python train.py --norm="batchnorm" --avg_pool_shortcut=false --shampoo_beta=0.95 --eps=1e-08 --epochs=2.4 --lr_schedule="cosine"
Rows from block 9 of a small image classifier, named by matrix and row number. Rows with one number belong to one channel. Each number is 50 + 15 x the weight over its row's rms, rounded and kept within 0 to 99. All counts start at 0.
After each channel's rows are labels from the 100 images, of 14976, where the channel reaches its highest value: "top examples" is what is common among them. Only what is clearly more common there than usual is listed. The data: histories of elementary cellular automata, time running down. In brackets: how many of the 100.
# convs1: 3x3 conv (model.blocks.9.convs.1.weight, 96x96x3x3, each kernel summed), inputs 0-95
# convs2: expand pointwise conv (model.blocks.9.convs.2.weight, 384x96x1x1, transposed), outputs 0-76

convs1.32:28 53 32 42 49 47 42 74 62 56 50 50 64 79 57 54 43 51 45 44 75 50 77 51 57 42 66 34 58 12 44 58 46 50 51 64 63 54 34 57 60 35 33 37 47 62 26 57 63 44 46 52 49 34 17 46 51 41 44 51 43 51 23 46 63 48 40 69 55 53 48 53 64 17 99 40 45 38 58 24 33 64 45 55 74 56 46 55 26 52 48 47 03 44 73 49
convs2.32:38 58 32 46 51 60 63 30 46 60 27 30 31 53 64 48 43 62 35 55 81 59 64 52 55 48 61 34 42 51 53 59 51 49 64 42 60 66 62 37 40 49 69 56 45 47 49 52 56 38 38 45 48 32 62 49 42 68 28 64 72 36 30 44 22 25 32 54 39 50 33 45 41 37 36 33 43
top examples: 111 turns on (83)

convs1.8:62 46 36 35 33 53 49 56 51 35 38 67 37 71 17 34 54 51 36 45 74 61 44 74 42 39 79 34 50 33 46 64 42 55 40 68 46 37 36 44 51 58 63 36 33 53 45 36 37 99 51 34 79 48 52 35 39 57 33 11 39 44 42 76 54 60 34 44 50 64 77 79 37 58 57 37 26 54 54 55 20 44 53 62 52 53 61 49 48 65 66 76 34 42 46 46
convs2.8:43 39 57 56 52 61 41 12 60 40 58 47 49 54 53 41 48 47 35 44 42 39 67 24 45 48 79 56 44 52 39 26 27 63 54 44 43 79 40 34 35 46 36 87 68 56 68 57 31 83 55 67 77 49 12 71 20 47 57 63 57 56 64 30 46 44 45 53 58 56 57 58 40 47 26 86 39
top examples: 101 turns on (96)

convs1.50:68 78 20 55 65 35 45 45 62 53 75 57 69 38 46 31 35 70 60 43 28 44 37 28 58 53 48 34 53 47 59 71 62 37 65 48 51 46 40 31 52 59 48 44 51 27 75 70 58 28 48 60 65 52 68 32 75 63 32 58 87 32 48 93 70 31 60 56 24 49 57 34 32 39 38 29 44 43 58 41 36 45 52 72 39 57 63 57 37 45 57 47 81 38 52 55
convs2.50:54 42 40 39 64 40 50 42 73 36 43 54 47 44 62 33 34 51 49 34 47 63 30 45 39 31 43 39 29 61 26 61 39 74 32 39 63 36 98 36 65 57 41 59 43 35 57 58 49 51 71 77 58 56 53 54 57 44 56 42 36 29 59 94 28 49 58 34 75 58 67 57 29 53 34 66 46
top examples: 110 turns on (99); 011 turns on (82); rule: rule 93 (32)

convs1.47:29 57 55 43 51 37 43 58 62 55 34 45 51 38 41 49 51 50 45 57 69 55 18 44 36 47 28 49 13 26 48 48 59 55 45 74 74 64 60 39 76 57 95 29 44 39 40 47 58 39 28 29 73 41 75 54 38 71 46 49 38 48 55 54 57 23 52 38 33 42 81 67 45 54 46 53 43 32 41 71 52 11 61 43 48 49 79 34 45 48 47 24 29 63 52 46
convs2.47:48 40 63 62 51 61 20 56 72 49 57 48 69 30 53 38 50 77 42 35 57 49 33 58 42 66 35 49 23 65 42 29 27 54 66 47 54 60 40 46 28 51 46 76 64 40 42 42 57 53 53 54 53 37 53 50 41 62 45 25 30 39 36 40 66 42 37 39 66 38 66 27 45 84 25 50 67
top examples: 111 turns on (96); 011 turns on (94); 101 turns on (93)

convs1.3:52 52 76 40 42 40 86 65 33 40 46 42 37 40 53 50 50 67 55 45 44 44 55 33 83 72 50 76 38 49 41 69 24 51 19 51 19 22 33 80 50 32 56 29 53 41 66 41 46 48 27 37 26 41 36 52 32 62 81 61 50 42 48 51 53 53 35 81 58 38 54 28 51 31 43 56 80 66 53 45 52 26 52 51 51 43 44 49 50 30 64 36 62 31 34 54
convs2.3:51 59 68 57 36 62 34 70 29 39 31 77 47 59 26 58 25 43 50 48 45 31 49 54 66 65 33 40 41 79 83 71 17 81 34 45 58 75 45 41 57 39 59 72 51 86 73 73 56 33 43 61 33 53 63 17 70 68 50 37 61 44 42 40 37 41 58 52 33 54 39 69 72 67 48 54 31
top examples: 001 turns on (92); 010 turns on (79)

convs1.86:51 40 50 45 80 45 27 43 53 74 48 34 43 58 59 47 73 40 10 39 56 51 30 67 48 51 56 61 40 56 51 56 59 23 24 48 33 43 36 62 66 98 50 39 44 29 28 60 49 45 38 55 67 31 36 67 46 36 58 51 64 52 68 66 41 36 71 33 42 75 55 39 42 68 51 30 42 77 42 18 48 34 28 50 26 65 36 58 38 61 50 59 41 71 53 38
convs2.86:51 33 76 46 52 40 65 58 62 47 59 51 43 46 79 42 48 59 63 41 59 40 39 40 48 70 29 35 52 71 65 46 76 53 19 71 56 63 64 57 27 71 49 68 59 33 59 55 55 39 53 44 57 46 54 58 44 46 65 52 59 55 53 65 73 60 51 52 64 72 54 47 64 49 62 61 13
top examples: 101 turns on (93)

convs1.49:60 40 43 70 49 39 36 59 45 54 66 66 44 32 62 22 79 56 53 59 26 64 25 38 79 51 31 70 49 60 60 48 55 55 58 48 60 75 35 26 45 29 43 65 29 40 42 44 70 76 61 58 74 62 45 59 60 33 46 60 54 56 74 57 43 60 56 99 53 36 44 29 45 61 48 39 14 41 51 49 59 68 19 59 51 57 58 41 67 51 32 51 39 58 69 39
convs2.49:55 60 56 24 50 50 49 32 54 43 44 53 54 46 44 57 56 66 51 22 39 74 29 36 28 53 37 49 53 39 74 42 47 56 45 50 51 43 37 46 44 27 69 41 55 52 70 57 57 46 82 50 58 52 54 69 43 47 49 44 50 52 67 67 73 69 56 72 57 53 67 34 35 29 38 50 44
top examples: 100 turns on (97); 011 turns on (87); 111 turns on (86); 110 turns on (79)

convs1.42:38 39 62 26 72 56 44 33 78 41 20 55 60 33 57 57 34 38 59 67 52 52 90 53 77 37 68 28 51 43 43 55 37 42 66 56 41 52 35 47 68 60 54 71 61 36 75 42 30 71 47 59 50 48 58 38 56 47 65 51 40 48 25 15 57 41 57 49 44 45 49 58 69 33 42 33 65 49 33 38 33 68 51 19 44 72 59 71 13 57 44 29 59 34 42 68
convs2.42:66 48 41 45 54 30 37 55 39 47 47 51 46 54 68 66 80 55 40 61 53 55 52 48 47 33 55 54 55 58 40 47 40 36 56 46 57 61 35 45 76 71 46 29 29 43 56 62 56 65 57 38 59 21 63 57 80 47 32 56 45 49 73 54 37 14 46 39 36 35 23 30 48 22 50 58 40
top examples: 100 turns on (98); 010 turns on (98); 110 turns on (96); 011 turns on (96)

convs1.64:54 54 40 82 20 67 19 37 84 42 81 43 32 51 41 50 39 34 45 33 48 21 39 38 47 77 31 24 53 45 46 53 58 65 66 46 40 52 47 35 43 51 41 48 48 60 53 55 36 67 57 44 61 43 58 33 61 54 53 84 53 43 65 62 54 45 38 58 51 57 57 43 37 47 55 92 64 48 67 28 43 52 32 20 22 46 65 68 50 32 51 26 61 35 29 34
convs2.64:37 54 44 67 64 62 60 53 58 57 39 53 47 62 59 69 39 40 68 30 51 57 51 60 32 56 49 46 40 73 20 50 43 35 38 69 72 61 48 54 64 52 61 33 33 54 56 42 57 73 47 73 71 52 50 69 67 41 46 46 41 59 31 58 31 54 81 52 52 58 74 68 69 48 26 60 46
top examples: 011 turns on (93); 110 turns on (80)

convs1.44:56 76 56 51 28 36 46 52 50 41 61 28 84 62 60 25 65 24 81 50 51 63 59 38 56 55 40 80 47 62 45 47 39 74 43 50 49 53 43 79 76 58 32 30 37 60 46 59 73 47 42 32 38 46 45 65 39 54 40 58 38 35 50 44 28 12 54 57 50 65 57 19 42 52 48 42 43 59 35 60 44 77 30 56 53 56 43 53 40 16 44 62 52 41 90 62
convs2.44:58 50 37 31 54 23 62 71 37 85 59 54 31 39 50 75 33 49 38 31 28 26 49 49 59 68 50 33 72 38 64 33 34 52 27 69 52 95 64 45 66 46 29 54 53 54 42 42 54 56 67 52 41 82 48 58 66 53 28 73 33 58 63 42 70 56 65 70 40 34 78 35 43 31 71 58 60
top examples: 001 turns on (84)

convs1.68:68 55 79 30 63 54 41 62 37 34 75 54 69 41 50 39 61 34 51 45 68 46 44 18 44 45 71 43 46 67 30 56 56 34 59 19 64 47 46 77 63 60 61 51 39 54 64 77 48 36 45 03 48 58 54 49 38 41 53 46 29 58 29 46 41 43 21 56 68 65 66 26 52 49 36 30 73 58 35 61 17 69 46 62 44 47 40 53 34 54 45 52 40 45 48 82
convs2.68:13 50 43 74 78 76 68 46 32 65 46 59 41 33 44 37 42 47 58 68 53 66 41 29 43 13 82 18 46 55 49 42 63 30 40 31 46 73 35 26 49 27 30 55 42 51 52 49 56 35 54 74 43 45 51 30 54 57 51 57 11 54 38 36 49 28 38 62 44 43 39 55 56 47 50 67 32
top examples: 001 turns on (94); 110 turns on (88); 011 turns on (87); 010 turns on (83)

convs1.76:64 73 42 53 28 49 42 69 61 26 48 40 32 41 40 37 54 49 53 39 20 28 78 67 58 29 37 45 45 56 38 51 57 67 50 65 61 54 45 66 63 41 58 54 49 30 51 53 23 29 72 37 36 29 42 50 25 50 44 49 81 59 31 36 55 61 65 86 43 12 55 56 43 63 54 27 57 60 65 46 34 51 66 34 56 85 56 36 71 62 49 50 51 52 79 70
convs2.76:53 73 67 64 44 30 50 43 10 42 55 44 66 57 72 38 29 33 24 64 40 53 27 72 44 18 47 56 55 31 58 27 62 55 41 32 39 43 60 78 37 59 75 32 45 38 62 51 30 32 65 56 41 43 69 61 36 63 61 50 54 28 39 83 45 52 57 46 49 73 34 55 70 26 65 30 41
top examples: 110 turns on (89); 111 turns on (81); 010 turns on (81)

convs1.55:55 72 48 79 60 49 15 25 68 37 62 51 30 45 38 78 78 47 28 26 41 70 32 28 48 41 54 29 58 68 54 41 58 45 37 62 71 36 43 56 46 64 36 53 36 59 46 50 96 37 69 46 58 46 27 35 60 63 43 91 63 53 64 66 34 34 62 57 40 49 59 46 38 34 67 63 60 62 28 61 41 61 53 46 43 47 59 48 39 43 64 59 65 38 64 35
convs2.55:37 66 87 75 31 62 45 52 56 63 49 46 37 50 45 68 49 42 80 46 74 33 36 37 49 47 48 57 52 21 59 41 37 44 90 51 59 53 58 26 56 51 50 37 64 31 24 38 72 52 76 40 23 55 49 60 55 48 42 57 39 78 93 84 76 67 62 46 93 31 52 58 59 33 47 47 52
top examples: 110 turns on (87); 011 turns on (84); rule: rule 104 (25)

convs1.27:50 27 50 23 67 54 85 29 33 42 54 52 48 53 51 31 59 54 63 37 61 61 41 31 49 51 51 71 66 39 75 64 39 56 42 37 40 45 37 52 55 40 40 70 23 74 38 76 50 25 61 40 32 43 50 38 46 45 39 32 53 18 36 19 49 53 61 41 43 58 63 76 61 40 46 60 50 63 32 31 76 53 94 29 68 51 38 43 53 54 55 37 18 55 45 45
convs2.27:47 37 72 80 44 37 34 78 45 41 32 64 75 22 54 79 49 46 47 55 31 68 59 52 25 49 55 38 44 27 51 36 58 37 65 56 43 22 57 94 28 37 44 49 54 49 58 43 56 13 42 27 71 40 20 36 42 28 36 43 49 70 59 47 83 50 38 63 54 76 20 34 54 65 53 46 78
top examples: 111 turns on (84)

convs1.84:26 53 15 27 40 49 61 63 73 62 56 64 68 17 54 34 63 50 63 68 65 72 47 30 41 37 54 41 37 48 56 69 58 49 54 37 47 70 55 31 54 54 43 61 46 35 27 37 74 65 36 32 42 49 55 36 50 56 60 69 56 46 44 71 52 61 49 63 65 34 44 45 47 36 38 88 38 40 30 55 61 67 26 52 31 48 51 39 46 32 41 57 91 39 77 80
convs2.84:49 39 16 59 57 38 48 34 65 41 30 47 37 58 32 42 57 79 71 33 62 80 48 63 41 44 42 39 70 40 57 73 43 62 60 54 47 65 26 25 65 26 54 43 44 36 47 35 49 61 77 70 35 72 52 71 39 44 53 52 52 42 45 77 33 28 45 56 30 57 51 51 29 44 45 18 22
top examples: 011 turns on (100); 111 turns on (78); 110 turns on (76)

convs1.80:44 64 70 35 69 38 34 59 60 40 22 43 44 73 36 54 70 44 39 52 58 54 76 64 65 36 18 41 46 28 44 39 50 36 72 52 52 47 42 50 80 65 46 48 63 46 29 42 68 73 69 52 43 51 33 63 51 49 45 50 54 35 64 22 47 52 32 34 60 59 44 25 40 86 16 47 46 56 56 57 39 30 09 50 35 50 25 48 39 26 33 50 46 55 69 62
convs2.80:58 27 28 42 61 27 50 50 50 63 95 39 50 58 52 42 52 71 51 46 79 62 55 63 60 78 38 36 73 56 50 35 43 54 63 80 41 53 23 72 54 67 33 33 31 32 59 42 57 69 77 42 44 32 35 60 51 27 50 24 67 63 25 32 41 54 51 53 73 35 78 71 55 32 57 52 40
top examples: 100 turns on (96); 111 turns on (86); 110 turns on (79)

convs1.48:53 41 52 25 47 66 48 43 10 27 45 63 54 31 32 58 32 45 50 53 50 57 47 51 53 45 93 49 70 43 49 60 46 58 25 48 58 55 41 31 67 61 46 75 34 33 53 36 64 58 75 33 58 50 21 16 67 56 34 52 48 50 49 41 37 42 77 30 72 46 53 43 44 18 27 58 43 41 55 54 22 57 54 09 71 50 52 55 22 50 52 58 58 61 51 47
convs2.48:66 41 36 49 62 33 69 67 51 35 65 65 16 35 49 43 65 41 74 42 49 20 39 43 70 43 61 22 76 50 55 38 56 45 39 44 38 42 54 66 36 47 56 56 54 45 34 57 55 21 65 40 71 63 51 53 51 38 32 18 45 60 57 44 46 66 64 33 71 40 58 43 52 40 44 44 58
top examples: 111 turns on (97); 011 turns on (95); 000 turns on (94); 110 turns on (94)